config.yaml
arch: "inception"
model: "multi-label image tagger"
dataset: "seven-segment displays showing three digits"
train_examples: 97500
image_size: 48
crop_scale_min: 1
horizontal_flip: false
translate: 0.06
rotation_deg: 10
norm: "batchnorm"
hidden_act: "silu"
depths: [4, 4, 4, 4]
kernel_size: 3
stem: "deep"
widths: [128, 256, 512, 1024]
num_labels: 18
mixing: "mixup"
init: "trunc_normal_002"
optimizer: "adamw"
learning_rate: 0.0026
beta1: 0.9
beta2: 0.999
eps: 1e-06
cautious_weight_decay: true
max_steps: 20800
batch_size: 256
epochs: 54.6
lr_schedule: "cosine"
final_lr_fraction: 0.05
warmup_steps: 410
weight_decay: 0.04
Rows from block 11, named by matrix and row number. Each number is 200 + 30 x the weight over its row's rms, rounded and kept within 0 to 999. All counts start at 0. After the name is the row's rms in percent of the matrix's.
# b520: branch 3 second 3x3 conv (model.blocks.11.b5.2.0.weight, 128x128x3x3), inputs 16-31, a 3x3 kernel for each
b520.61,076,191,196,185,149,239,182,193,202,209,174,155,191,195,179,172,200,218,228,187,171,167,155,135,160,162,172,180,169,153,183,193,175,159,155,170,170,243,179,154,193,196,208,223,187,223,220,169,165,194,173,144,230,247,244,208,226,230,200,226,222,213,192,209,151,170,191,100,135,146,124,149,135,170,207,170,206,214,228,191,219,215,223,195,222,200,203,213,232,205,193,201,206,215,239,216,196,177,210,195,127,136,138,238,209,189,190,153,186,158,149,166,192,178,177,175,190,196,196,194,207,195,195,207,154,195,198,272,172,179,200,185,175,214,191,222,148,157,172,122,129,138,137,142,128
b520.62,049,185,192,212,207,224,188,221,217,214,252,249,227,187,218,232,172,194,213,217,216,199,179,157,204,144,155,195,180,184,214,204,179,203,209,200,218,210,197,243,127,235,165,227,189,161,193,190,208,153,233,182,207,204,187,151,168,178,180,188,168,194,194,166,208,220,220,199,201,201,180,195,185,186,195,185,182,196,223,223,214,225,171,186,185,176,186,192,178,164,168,220,220,250,180,194,214,207,237,203,171,192,192,229,181,191,248,181,205,190,185,179,244,237,214,231,223,207,182,200,220,206,196,206,171,219,182,197,191,159,234,266,184,252,202,211,120,137,90,140,168,138,193,204,193
b520.63,131,203,191,192,183,210,183,185,211,203,255,202,237,212,241,188,238,228,220,173,183,183,174,170,162,177,183,171,227,215,226,213,207,216,208,197,199,261,181,196,227,181,155,202,208,201,242,142,212,184,168,135,214,219,208,172,193,185,153,169,180,186,187,183,208,200,203,255,247,251,291,304,299,181,180,183,178,195,185,190,199,202,209,172,206,203,186,213,204,195,199,228,209,204,235,213,231,228,216,233,249,287,244,211,333,219,216,264,200,200,209,220,238,228,234,219,216,221,157,164,146,193,176,193,158,167,153,271,145,261,240,160,123,190,176,170,177,176,178,173,179,180,160,168,164
b520.64,131,201,203,208,203,190,182,256,263,247,198,160,197,66,105,145,222,165,206,227,217,217,237,206,224,154,170,141,178,186,186,166,165,120,244,232,236,185,137,236,174,130,148,244,219,255,183,138,200,150,181,194,187,202,218,150,179,185,198,214,205,201,199,181,208,228,240,156,181,164,175,193,183,194,210,198,201,182,189,208,207,211,199,201,185,187,196,174,209,214,235,182,183,191,228,93,158,164,148,131,207,203,186,231,203,223,296,235,240,190,157,178,102,145,109,225,234,240,219,204,221,238,205,205,167,166,160,165,186,235,209,115,222,194,206,235,209,217,214,217,218,229,171,171,185
b520.65,113,200,197,222,143,172,169,190,168,195,215,197,205,206,191,238,156,134,155,192,196,207,150,146,189,156,150,158,141,161,165,176,174,184,189,177,207,200,177,191,194,176,213,216,218,224,209,187,178,248,225,211,208,205,208,110,106,116,103,100,102,129,121,106,187,178,191,85,109,141,142,136,155,191,197,192,217,212,219,189,186,193,206,217,220,180,175,167,208,180,227,199,192,206,195,181,214,202,199,195,196,190,202,171,178,176,147,165,157,162,164,176,183,172,170,192,183,187,199,196,187,114,127,142,125,135,144,213,190,207,194,188,185,188,186,184,177,172,155,188,181,175,200,204,195
b520.66,077,212,242,244,191,189,172,171,175,166,188,210,201,225,222,209,217,238,210,219,222,236,193,213,198,112,133,109,195,198,181,186,210,186,225,210,210,163,98,191,235,201,226,217,233,206,165,159,207,224,226,226,228,225,203,232,221,214,193,183,173,171,159,160,165,151,145,187,180,193,175,192,193,186,173,173,180,177,178,185,188,188,199,194,194,231,233,238,193,196,200,184,182,184,172,155,185,216,218,233,313,313,315,288,227,222,109,91,112,152,188,188,163,212,206,234,232,237,224,214,213,208,209,211,200,194,207,158,102,207,179,179,219,234,210,189,190,185,199,138,142,161,182,160,170
b520.67,097,152,160,169,207,226,220,200,210,175,181,146,221,106,201,142,312,188,266,239,195,213,181,140,220,146,160,129,208,191,221,187,174,153,192,176,203,174,179,251,126,198,108,287,237,267,172,156,244,133,173,90,286,250,241,210,210,206,200,205,221,200,212,220,154,174,173,159,163,179,166,166,152,195,215,194,182,220,186,165,185,194,228,199,202,167,167,181,212,209,181,195,203,220,158,154,208,150,187,158,150,174,147,286,252,310,214,133,206,201,163,198,160,192,147,218,196,196,206,196,204,198,171,196,153,149,172,116,236,179,184,135,186,230,194,163,184,203,209,181,193,200,184,178,181
b520.68,141,154,164,167,176,161,188,209,191,222,198,185,194,142,177,167,185,165,169,185,177,172,143,164,152,165,192,166,191,189,182,183,187,180,196,193,200,184,184,170,180,195,177,203,196,205,204,188,170,210,224,172,213,197,196,191,188,188,181,171,176,184,177,181,133,137,136,79,93,87,124,143,130,209,202,214,205,194,232,165,168,203,201,229,216,202,220,208,212,229,239,209,212,234,183,202,218,155,198,182,167,198,177,190,181,192,202,189,199,153,166,171,162,198,169,198,184,187,210,202,196,120,127,128,139,180,147,203,210,215,196,177,227,185,225,192,179,185,171,199,203,205,205,206,196
b520.69,125,166,174,178,205,195,189,192,238,240,173,212,166,243,199,197,151,249,231,176,165,176,200,189,173,218,214,201,208,194,150,201,191,215,155,136,147,209,159,187,288,205,155,258,185,121,212,175,168,259,176,177,265,205,177,212,209,196,223,216,191,190,189,196,212,187,185,192,184,171,224,206,199,165,175,178,181,171,193,210,219,205,183,198,204,196,171,217,138,167,183,172,171,184,166,154,160,241,161,217,139,138,122,264,230,170,271,289,225,181,199,170,195,215,212,169,159,161,148,155,183,192,193,164,217,191,196,163,136,183,267,123,230,191,177,79,207,202,199,195,187,185,221,201,189
b520.70,071,225,222,267,204,176,214,203,167,184,167,153,232,206,265,206,188,214,211,187,206,159,243,203,192,204,215,208,196,152,174,157,168,172,191,202,189,237,167,207,224,198,214,204,246,179,196,186,250,180,258,189,206,244,199,205,180,180,207,196,163,238,198,177,194,208,165,230,226,205,224,205,218,197,146,184,178,142,167,203,181,182,210,159,219,190,170,183,216,199,213,235,211,218,231,159,201,240,222,214,199,194,236,265,251,227,214,166,205,174,168,190,200,172,185,177,187,202,203,181,173,276,201,265,231,212,216,228,116,144,218,193,162,197,240,182,172,170,158,201,187,168,199,193,192
b520.71,103,207,204,221,288,294,291,238,232,234,212,199,200,209,172,185,206,195,221,181,175,188,202,209,202,191,198,202,191,208,169,176,196,167,199,219,198,204,190,202,198,189,196,210,193,217,210,203,179,186,174,177,194,195,194,251,265,256,271,284,272,228,230,240,214,212,209,244,253,237,210,211,203,203,209,216,222,210,223,193,186,213,182,193,188,211,225,208,218,228,228,209,217,230,214,222,224,212,197,219,216,196,238,262,215,297,221,189,227,180,207,188,174,201,209,191,224,209,222,198,225,256,242,257,224,219,218,188,209,247,221,233,235,201,212,214,222,227,224,230,251,248,185,187,198
b520.72,101,274,233,221,205,221,224,161,159,164,203,204,242,166,254,199,217,182,165,193,164,157,229,219,205,212,210,202,169,209,230,181,149,166,185,179,165,283,257,191,203,149,182,212,170,191,251,195,159,191,183,161,179,181,186,201,209,227,199,207,207,217,214,207,161,154,156,164,191,174,177,197,209,189,187,196,171,166,159,201,212,200,206,180,202,171,198,195,198,187,183,192,219,216,215,214,141,152,206,201,204,229,229,236,333,230,263,238,202,195,174,184,182,181,192,202,181,164,196,175,177,257,204,219,224,208,218,333,159,213,198,204,136,192,172,161,205,214,218,237,230,238,210,217,221
b520.73,107,239,229,250,188,227,239,130,128,144,249,223,254,200,199,211,228,176,178,180,163,168,214,183,203,219,205,188,248,198,238,209,179,174,165,134,153,266,203,212,190,148,156,229,174,167,221,182,189,194,179,186,185,172,179,214,211,201,210,208,207,197,193,196,220,190,182,195,167,165,161,152,155,191,170,223,182,178,191,205,192,188,196,175,200,186,211,170,160,142,168,182,181,182,191,204,162,194,169,196,204,217,208,239,266,224,235,231,233,238,209,186,196,212,178,144,154,133,190,176,181,215,177,210,192,165,191,231,177,187,200,207,198,159,117,126,224,222,228,230,225,224,220,204,212
b520.74,090,257,276,254,241,261,237,226,230,223,214,226,243,207,254,288,215,241,208,175,151,169,192,214,175,166,174,199,204,216,217,210,210,228,225,215,213,294,284,251,248,175,227,205,197,191,274,235,232,199,182,164,214,221,197,181,176,180,145,179,190,183,215,193,117,143,148,192,200,173,248,244,252,217,187,192,206,213,202,220,230,220,233,187,238,188,201,205,216,196,193,206,194,194,207,231,216,179,185,243,266,248,227,256,325,232,267,306,235,167,203,182,238,216,239,248,245,221,173,157,155,214,185,202,170,190,193,350,229,266,220,195,123,188,201,190,206,198,194,194,210,217,188,196,202
b520.75,113,173,189,179,202,226,222,201,206,176,193,206,174,197,198,221,183,192,212,226,227,204,250,243,239,249,247,249,203,193,197,195,178,185,198,195,197,220,218,170,194,193,161,178,192,194,209,200,168,190,187,188,173,172,191,141,139,151,116,104,133,150,114,142,240,233,215,223,220,215,182,193,197,204,223,221,212,211,205,193,195,199,185,187,196,194,196,193,216,207,196,205,196,194,230,210,170,197,201,186,219,221,174,240,211,196,220,212,185,211,208,207,204,195,199,190,187,203,203,204,181,221,227,217,211,223,232,211,161,169,208,196,171,214,185,217,66,63,57,50,56,28,76,87,62
b520.76,067,214,213,214,201,209,209,196,216,197,203,194,191,238,148,248,159,174,180,208,201,199,188,210,184,183,159,200,133,156,148,168,139,191,227,207,240,194,200,173,281,172,222,208,195,191,217,245,171,242,188,194,157,168,165,175,179,160,168,205,164,182,188,163,151,151,141,159,168,152,190,191,194,191,186,197,220,192,203,220,227,197,167,173,184,160,166,190,172,166,178,178,180,188,165,209,204,240,164,223,174,117,205,124,120,177,163,191,183,146,149,146,187,140,187,208,178,204,185,163,173,207,188,195,200,174,189,168,106,187,260,216,174,194,168,160,152,147,146,180,164,176,198,189,194
b520.77,151,191,209,214,177,207,191,208,182,210,179,173,176,239,204,226,197,170,223,181,183,200,159,168,188,170,227,187,193,180,165,197,201,197,177,183,182,173,152,169,238,249,194,194,183,185,198,152,179,222,248,186,236,197,190,214,213,200,217,218,223,221,230,232,202,205,209,109,108,116,105,151,114,170,192,164,201,208,213,193,187,206,224,220,213,176,192,189,199,199,207,217,183,198,219,223,233,187,264,186,199,194,188,224,202,220,195,201,199,170,182,162,183,216,173,201,201,189,226,225,227,174,185,181,156,213,193,202,142,232,222,193,191,204,218,196,200,191,178,197,197,199,198,208,203
b520.78,120,223,281,249,215,194,208,212,204,203,204,260,235,180,217,259,210,230,232,225,228,244,220,241,227,198,170,191,153,202,203,196,195,185,184,187,191,295,157,159,233,232,196,231,201,190,263,220,188,221,202,202,235,218,190,215,204,181,210,188,171,172,187,179,181,171,205,215,215,230,202,173,190,174,155,170,171,152,162,212,214,206,203,199,184,242,252,271,209,218,210,252,229,219,265,154,208,231,211,241,225,210,250,207,187,241,172,194,170,176,147,176,223,189,188,218,199,204,195,172,168,257,245,247,239,205,220,260,97,186,244,249,219,219,188,167,196,205,195,203,205,209,202,204,209
b520.79,081,198,215,211,184,172,139,188,191,201,191,162,200,259,211,280,173,146,189,194,207,255,159,131,159,163,162,152,178,162,182,213,191,212,217,217,212,218,144,205,170,262,166,185,192,181,164,152,221,193,260,221,169,190,130,164,182,183,163,171,147,156,131,129,169,169,130,154,188,176,204,187,181,175,194,166,226,220,211,201,196,214,209,196,215,199,164,175,190,188,204,194,165,163,163,173,214,176,226,173,199,176,196,259,166,226,141,82,112,170,172,155,217,210,224,229,220,192,188,186,197,167,195,201,168,159,133,246,128,193,190,228,167,171,220,171,182,190,195,161,176,195,191,191,200
b520.80,059,137,138,168,202,231,208,203,205,198,241,192,248,149,183,180,155,169,203,188,149,167,191,161,211,185,177,179,179,199,236,171,189,174,209,205,192,235,210,261,179,175,219,189,167,191,254,251,258,218,240,199,184,198,170,187,196,202,212,219,181,206,227,186,181,188,189,142,155,136,181,181,178,188,229,197,193,213,229,217,242,224,185,220,212,202,182,181,177,157,167,196,218,174,244,205,220,180,188,129,162,79,151,191,171,175,250,213,216,218,184,233,162,160,156,174,172,172,197,181,199,237,161,203,158,132,164,164,201,222,234,203,220,181,176,216,142,141,139,175,193,196,187,208,182
b520.81,099,195,175,182,201,199,233,199,186,191,239,172,237,183,223,205,192,185,198,159,164,167,242,207,211,257,244,251,223,201,211,184,187,181,199,185,191,252,205,193,236,190,208,190,170,205,258,221,184,226,228,211,167,172,211,202,175,189,151,135,149,166,162,155,201,191,184,201,223,208,191,196,185,188,191,205,187,211,197,194,193,194,175,174,194,177,203,193,202,211,197,202,217,194,204,204,174,206,192,179,221,187,184,198,232,168,200,154,145,197,192,180,198,189,190,189,192,184,172,173,168,196,177,217,219,224,236,250,152,184,211,180,184,183,182,192,76,80,79,20,43,0,18,43,0
b520.82,077,227,242,230,205,228,227,221,214,231,157,187,164,213,204,222,185,199,210,200,195,178,149,130,138,149,146,149,131,126,129,161,162,163,230,212,218,193,187,172,186,190,210,226,229,230,205,175,169,227,207,217,192,242,221,168,168,155,181,189,172,175,181,171,185,182,183,110,128,114,166,147,169,211,214,208,203,204,193,177,164,180,209,200,208,202,186,196,282,236,253,186,188,189,182,167,166,192,185,188,212,269,221,235,220,186,148,186,123,119,115,115,185,174,176,226,226,224,215,223,212,214,195,197,174,174,165,220,185,193,190,199,153,194,231,223,186,181,173,188,160,175,179,171,171
b520.83,068,211,238,217,204,248,190,173,195,228,124,163,151,208,159,223,119,175,204,175,157,190,145,172,161,127,185,159,158,144,137,191,175,158,203,194,219,270,166,114,161,266,192,229,200,199,254,192,162,171,202,179,218,182,205,228,207,188,208,240,222,204,231,204,111,152,192,87,136,123,145,166,166,213,232,189,213,240,216,192,178,188,216,200,212,188,193,212,210,194,206,187,177,207,171,168,167,163,244,220,124,226,181,233,233,228,129,152,152,147,139,131,179,171,157,216,183,222,180,212,186,152,184,170,120,195,207,241,111,221,211,196,186,215,204,168,219,197,205,205,198,199,195,187,182
b520.84,106,172,164,186,181,192,208,180,183,196,228,196,194,187,148,182,181,179,211,199,187,182,210,215,218,223,218,219,211,198,206,184,180,187,205,198,187,216,206,198,214,186,195,205,183,217,250,233,204,228,200,192,206,203,205,200,188,185,196,177,182,196,194,207,207,227,210,189,208,185,165,181,167,205,210,201,191,198,212,196,197,213,179,183,195,187,202,208,196,205,203,191,208,231,188,202,202,181,191,186,168,136,186,148,137,172,185,161,194,196,205,203,173,183,186,168,170,171,182,187,202,214,222,220,195,212,200,201,182,199,205,195,191,210,193,230,28,77,38,24,64,8,54,88,21
b520.85,092,206,209,228,195,207,205,189,215,203,187,183,172,177,175,177,216,183,193,190,200,188,191,199,206,188,198,196,214,195,198,197,192,186,210,189,195,209,179,205,215,191,205,201,207,222,198,197,201,207,210,223,208,219,225,233,231,222,222,228,215,220,213,217,154,177,183,172,162,173,188,185,188,208,210,230,208,205,226,210,200,213,202,201,189,199,206,201,204,191,184,212,215,215,204,202,226,220,209,209,277,281,270,286,253,253,255,243,233,201,196,197,198,209,191,208,193,192,150,187,169,157,172,178,176,197,201,211,231,216,214,222,216,202,211,195,231,228,202,224,224,214,201,199,197
b520.86,130,165,185,202,259,224,217,235,256,246,177,217,181,242,181,217,145,294,256,194,187,198,188,173,186,199,192,186,197,184,146,207,195,228,218,221,209,216,167,185,372,257,156,243,203,151,202,182,173,334,200,197,226,208,163,224,220,221,221,227,202,157,184,194,252,255,262,188,168,195,228,229,225,187,180,197,205,205,212,211,235,218,189,209,210,220,178,235,189,191,182,199,234,225,138,178,182,289,187,232,184,181,179,232,230,204,235,321,245,191,188,178,193,193,205,230,217,224,203,220,233,177,198,192,246,178,222,181,148,188,384,126,251,176,199,145,205,214,214,195,204,211,205,194,191
b520.87,106,201,209,200,163,203,218,152,159,219,210,173,201,246,183,184,203,189,242,205,196,232,221,211,200,235,197,192,205,175,148,176,153,163,183,175,209,189,167,142,218,123,181,220,170,167,147,161,190,154,206,212,190,183,200,180,173,181,170,182,172,191,193,185,249,230,206,234,218,204,230,221,221,174,182,204,161,137,180,181,171,198,193,192,179,191,163,190,186,175,200,180,222,215,183,207,221,250,177,170,166,169,163,237,241,171,182,195,253,166,198,153,186,183,143,185,197,208,177,179,227,228,210,224,225,217,229,103,128,144,246,149,113,190,188,147,202,187,189,220,216,226,214,201,191
b520.88,104,197,185,215,224,240,212,161,212,164,117,197,184,205,121,148,268,179,257,232,249,234,173,207,158,119,132,115,192,198,153,181,174,154,185,195,234,195,170,126,223,171,153,305,226,233,172,227,205,195,170,141,227,190,188,166,183,193,163,178,177,188,174,185,162,156,167,108,142,117,179,151,177,199,215,206,173,219,185,200,209,190,256,236,218,218,216,201,187,179,182,172,175,181,177,198,126,199,179,163,165,196,171,271,267,292,166,122,152,111,176,131,143,168,132,227,195,220,196,209,188,219,243,199,130,143,137,177,54,224,259,187,184,254,210,197,197,201,206,192,190,199,195,182,189
b520.89,058,198,189,197,216,191,206,206,192,189,195,179,233,198,257,171,181,219,199,199,205,175,235,197,206,160,185,169,181,192,198,155,157,166,182,244,247,242,213,197,240,190,228,208,205,202,253,204,246,192,240,206,228,228,233,180,188,166,189,179,183,199,191,176,164,160,157,230,234,215,230,247,236,181,149,168,208,160,176,212,199,191,194,178,204,184,208,178,173,188,176,227,218,203,242,170,217,221,187,191,179,146,177,220,270,198,256,194,135,193,196,221,181,163,201,208,216,245,217,201,191,296,215,258,207,217,168,220,121,190,194,193,133,204,178,215,175,203,199,195,192,190,175,206,186
b520.90,070,200,202,196,151,201,158,201,218,197,174,197,201,228,288,202,195,189,150,177,180,172,161,191,160,188,207,197,161,179,190,205,215,218,209,188,197,207,246,201,228,205,145,173,153,156,192,193,231,253,187,208,190,165,165,164,177,174,174,196,195,210,195,188,164,182,197,165,181,189,226,224,212,178,187,196,183,173,188,189,208,182,226,193,202,187,211,176,203,178,167,201,191,164,196,168,164,194,157,186,146,154,115,229,265,158,261,298,187,171,202,189,230,217,205,199,205,195,163,149,177,160,185,189,130,135,158,194,261,152,185,215,152,184,212,159,204,191,191,209,170,206,195,149,171
b520.91,080,222,210,206,194,217,199,218,224,224,193,147,167,208,157,192,153,178,199,177,168,188,201,180,210,179,187,185,184,189,205,180,186,179,169,190,167,193,195,222,202,190,189,194,184,168,203,175,170,181,193,167,188,199,187,203,202,195,202,219,196,211,212,200,196,185,201,133,128,111,142,152,138,184,201,179,187,195,212,195,201,221,194,192,189,176,178,186,178,183,202,195,220,206,194,206,202,199,211,166,261,183,224,235,157,223,203,180,213,162,190,199,165,172,168,152,194,172,217,209,217,203,166,186,169,173,148,190,186,197,218,206,185,218,191,174,172,197,170,215,237,226,201,217,196
b520.92,151,192,239,198,170,172,211,203,165,223,174,155,153,190,173,260,252,211,225,206,189,204,250,244,227,122,145,131,251,225,223,183,189,154,160,169,163,225,199,202,212,167,188,219,201,183,169,153,160,167,187,162,233,230,265,181,194,198,176,178,184,223,209,186,207,205,200,188,182,179,133,147,122,190,149,186,202,188,190,195,188,186,175,168,222,178,223,173,234,188,224,209,183,191,167,193,232,178,214,179,261,236,205,266,233,188,198,183,200,211,236,215,166,203,177,146,177,169,204,178,200,175,172,204,176,201,191,282,196,246,167,150,195,240,174,220,207,201,209,183,188,191,177,184,178
b520.93,120,181,169,183,174,189,193,181,178,192,220,190,202,187,154,188,194,179,198,213,193,183,229,218,215,225,214,224,204,199,204,191,192,193,191,196,192,222,206,212,209,201,191,220,181,208,243,220,206,224,200,188,198,187,197,186,180,179,187,175,180,185,187,187,213,221,201,184,190,199,181,186,179,203,210,202,200,213,212,192,190,207,185,190,192,186,204,205,196,207,205,195,225,240,201,205,198,178,196,175,148,143,170,156,151,175,195,165,180,207,211,201,185,192,184,171,181,176,187,190,206,205,220,223,196,210,205,206,181,191,200,194,186,200,191,221,30,74,29,35,71,14,57,92,34
b520.94,084,208,220,224,199,215,182,171,150,146,200,212,226,241,212,246,221,238,221,231,257,276,228,248,237,180,189,166,190,186,187,187,186,199,161,179,187,170,152,199,203,220,243,196,213,225,181,185,214,214,234,242,245,239,233,223,235,217,186,192,169,180,166,170,233,244,243,242,274,273,180,175,198,176,168,172,180,177,186,191,198,200,189,211,204,207,219,235,173,180,181,208,185,206,164,201,197,224,213,212,235,225,257,244,227,265,141,188,171,154,191,196,214,204,206,168,167,177,226,227,248,254,250,283,192,197,190,106,87,209,183,195,198,203,205,190,201,200,214,174,172,185,182,163,187
b520.95,111,203,205,204,236,235,232,193,196,201,213,209,191,192,166,185,172,188,182,217,208,227,228,224,247,188,183,206,176,186,165,175,163,174,193,195,183,201,207,174,210,188,185,217,204,211,200,196,176,180,160,172,222,234,241,234,242,236,240,240,234,215,217,220,236,241,243,244,242,241,197,200,196,164,177,167,194,196,194,192,195,198,196,182,188,200,197,196,191,201,194,195,200,202,206,215,205,183,175,201,209,195,216,257,251,267,207,199,219,190,194,185,172,174,171,195,192,188,199,196,217,251,225,259,209,185,215,192,186,190,197,192,173,219,208,198,216,218,212,225,229,220,204,197,193
b520.96,090,203,209,214,185,195,204,187,198,195,239,190,208,194,190,190,192,214,183,140,130,142,173,169,171,180,179,184,200,192,188,203,190,170,188,200,195,215,199,245,194,169,212,192,164,191,230,231,227,196,201,198,176,180,194,186,203,196,214,230,214,204,217,207,151,178,161,151,149,143,168,161,169,188,172,185,180,185,174,210,213,213,183,180,206,191,191,199,171,176,196,181,203,191,190,197,205,187,187,191,234,210,224,234,214,194,242,200,225,183,186,198,168,175,163,171,175,172,177,164,171,181,171,182,160,162,197,204,175,219,243,227,219,204,221,215,155,166,153,186,210,186,166,177,163
b520.97,102,185,172,184,208,244,242,215,212,241,217,170,176,147,153,141,221,200,239,200,181,187,181,176,187,193,189,183,193,204,209,196,193,204,174,181,166,241,186,230,196,162,180,226,208,209,243,179,191,199,162,167,230,236,230,245,261,268,238,248,264,222,244,280,205,204,201,179,194,176,159,164,152,190,216,206,195,206,218,197,197,210,197,186,188,197,208,213,188,211,204,192,207,235,214,191,230,190,218,181,128,114,148,184,169,204,176,162,194,203,198,209,185,210,184,188,193,185,194,194,199,188,216,202,217,207,208,221,197,252,195,154,209,202,181,206,119,158,156,84,124,117,94,138,122
b520.98,109,178,196,198,216,235,196,200,217,187,201,194,206,148,129,174,276,188,245,244,228,226,190,172,164,104,120,109,154,156,123,150,149,134,196,194,200,168,160,237,159,149,134,230,232,218,206,232,212,151,160,159,174,172,180,170,180,173,177,191,187,196,211,182,142,164,173,100,127,120,168,165,179,199,224,202,175,195,168,200,206,197,213,212,191,203,214,190,192,182,180,198,184,210,201,128,175,190,168,143,123,158,196,282,236,297,176,133,167,127,107,82,98,133,104,182,183,195,192,185,192,231,221,209,157,165,159,142,147,265,197,156,204,177,199,179,219,213,215,208,199,200,185,157,167
b520.99,092,231,247,219,285,257,269,129,181,170,180,198,221,108,148,131,267,230,250,226,243,231,183,177,189,165,176,155,171,165,126,221,219,192,265,242,260,170,107,193,173,213,129,277,261,250,183,144,178,195,212,179,237,237,238,232,229,232,213,207,197,190,206,204,219,225,215,177,193,206,200,219,193,208,192,204,182,199,187,170,169,176,219,229,200,264,251,269,171,175,192,205,190,210,160,156,154,184,212,185,205,256,184,275,255,243,215,168,199,137,160,145,174,215,195,263,247,252,228,234,226,202,202,199,166,182,174,155,106,209,212,169,211,265,230,198,223,215,199,178,185,182,199,184,172
b520.100,135,210,204,216,223,252,235,210,203,236,201,190,173,248,199,177,343,259,299,192,172,170,220,200,202,179,167,146,164,184,162,169,185,148,227,218,225,202,220,225,213,162,149,200,200,240,209,218,230,234,184,171,206,211,233,208,207,203,209,209,209,201,181,187,210,205,193,219,217,205,202,209,203,207,221,213,196,220,196,191,198,203,196,188,187,203,211,208,237,225,223,219,221,234,251,247,255,196,206,220,219,209,215,265,243,324,259,190,264,187,198,192,187,202,200,216,235,246,204,181,193,269,251,274,206,195,223,162,196,192,157,153,240,190,200,192,215,206,216,213,209,209,174,173,176
b520.101,121,195,199,208,244,260,246,204,225,207,185,181,187,192,191,155,337,211,281,228,209,221,219,191,199,165,174,129,141,140,121,133,149,104,226,206,222,186,165,198,172,168,144,267,208,226,185,181,203,205,202,185,215,197,232,188,187,201,203,204,208,194,205,213,215,209,188,204,209,201,196,212,208,190,190,206,166,183,169,225,218,224,177,181,168,202,209,209,174,202,174,192,185,186,226,209,190,155,172,179,193,199,211,263,223,295,262,161,235,153,155,136,86,150,113,205,188,210,161,165,167,226,225,227,182,187,200,125,120,158,104,98,178,231,210,180,202,210,209,200,220,207,176,174,177
b520.102,069,218,213,214,154,214,222,192,184,216,206,169,183,219,253,249,227,152,206,194,187,182,242,190,166,164,202,229,201,166,120,105,168,242,149,147,176,275,219,176,232,212,134,203,189,161,232,184,201,163,241,184,223,192,183,218,199,189,217,218,192,243,209,190,182,176,192,172,165,215,198,193,239,164,166,219,174,164,181,222,192,210,189,189,213,177,181,169,199,205,202,196,192,206,195,183,224,203,222,161,188,208,203,256,237,181,312,194,163,145,185,175,150,153,202,160,146,182,177,217,210,227,187,231,175,238,197,254,108,252,202,162,108,174,197,185,198,163,165,212,203,174,211,197,158
b520.103,079,110,107,120,174,153,207,179,224,189,178,194,194,221,189,208,168,158,185,177,218,183,192,195,174,210,191,202,202,198,199,179,173,210,207,186,205,189,205,227,229,227,226,226,195,161,203,251,232,224,247,217,209,165,169,197,217,195,218,231,222,223,246,235,160,176,175,139,167,174,233,213,219,205,234,186,197,216,186,220,246,245,251,248,208,189,152,211,176,187,159,194,207,201,224,248,212,226,180,193,59,93,88,158,186,158,210,225,210,194,210,205,197,181,195,213,189,200,188,215,169,217,187,194,178,156,168,160,98,268,261,208,200,217,230,152,171,159,151,199,196,181,213,220,223
b520.104,124,250,238,190,161,199,227,188,204,209,230,171,186,159,266,261,212,229,206,215,168,174,236,245,192,145,163,159,194,229,207,141,144,131,164,167,168,287,206,173,262,200,195,164,214,212,255,178,102,263,210,194,190,211,232,215,206,201,184,183,201,209,213,218,197,193,182,192,190,157,159,192,188,165,155,194,197,181,183,162,156,175,184,183,199,183,222,199,217,197,199,188,182,195,231,166,163,182,202,200,234,186,165,236,262,178,218,214,144,191,213,204,144,152,174,176,169,178,213,167,189,223,181,183,180,193,201,264,128,216,205,228,166,154,175,143,183,181,185,195,182,199,209,209,211
b520.105,077,187,210,215,235,207,197,176,167,171,172,205,197,170,247,204,195,266,223,206,174,177,147,215,218,193,153,194,97,205,207,174,157,197,193,196,174,157,214,232,287,217,183,240,240,183,199,182,215,308,190,207,274,232,179,231,200,194,233,195,183,177,204,194,201,212,212,158,135,174,214,184,183,220,163,171,196,165,179,190,203,199,206,202,190,223,202,223,177,179,170,211,184,192,167,177,153,258,146,228,161,169,230,242,238,220,160,271,176,148,172,210,166,122,175,208,201,175,222,191,187,176,204,186,258,197,243,160,205,178,281,83,261,166,222,151,207,192,203,202,188,188,213,202,199
b520.106,122,187,175,189,226,206,225,210,201,232,214,205,222,201,168,170,226,206,209,189,180,194,204,176,203,143,141,152,152,143,156,160,154,141,187,181,178,215,203,248,206,214,201,245,216,228,228,210,204,206,199,185,241,245,248,251,248,252,256,259,255,216,223,226,168,166,172,182,169,178,179,169,168,193,192,177,201,201,209,222,215,223,216,208,205,205,194,200,208,215,213,192,165,191,224,200,233,180,173,190,234,210,223,256,243,258,258,253,246,170,150,167,158,173,158,183,190,180,214,177,198,235,207,238,198,166,193,161,194,226,210,219,234,212,233,206,231,222,227,244,246,235,230,230,229
b520.107,063,262,222,232,196,197,223,163,189,183,203,198,209,181,249,194,212,198,200,172,186,174,219,218,191,188,163,172,147,189,181,158,173,153,191,174,200,257,170,191,241,205,161,239,206,181,221,197,193,226,184,212,214,202,226,213,199,212,225,222,202,204,196,216,158,182,212,199,190,200,181,194,220,180,178,183,165,143,135,196,178,187,208,175,164,199,158,156,227,213,217,178,224,213,213,124,153,197,177,189,215,169,189,296,268,221,265,195,213,155,164,170,172,172,162,197,183,184,181,197,220,230,213,210,193,228,240,179,139,193,232,197,123,199,216,162,189,172,184,239,223,235,224,211,207
b520.108,093,177,152,186,218,279,194,229,208,234,175,190,207,192,165,149,265,190,258,218,209,217,181,197,204,197,187,190,149,155,189,177,152,155,186,163,164,271,132,198,190,186,200,216,202,210,227,148,194,185,136,161,210,211,196,181,209,179,198,221,205,198,214,193,207,227,239,148,184,168,163,130,142,181,217,194,198,231,199,195,202,211,188,162,186,181,173,190,197,201,193,186,183,180,234,204,211,181,211,224,114,154,133,225,233,211,155,129,168,177,161,163,178,155,148,220,193,160,193,207,202,184,182,200,141,140,169,263,44,136,215,229,146,205,172,146,203,190,192,199,200,208,199,196,203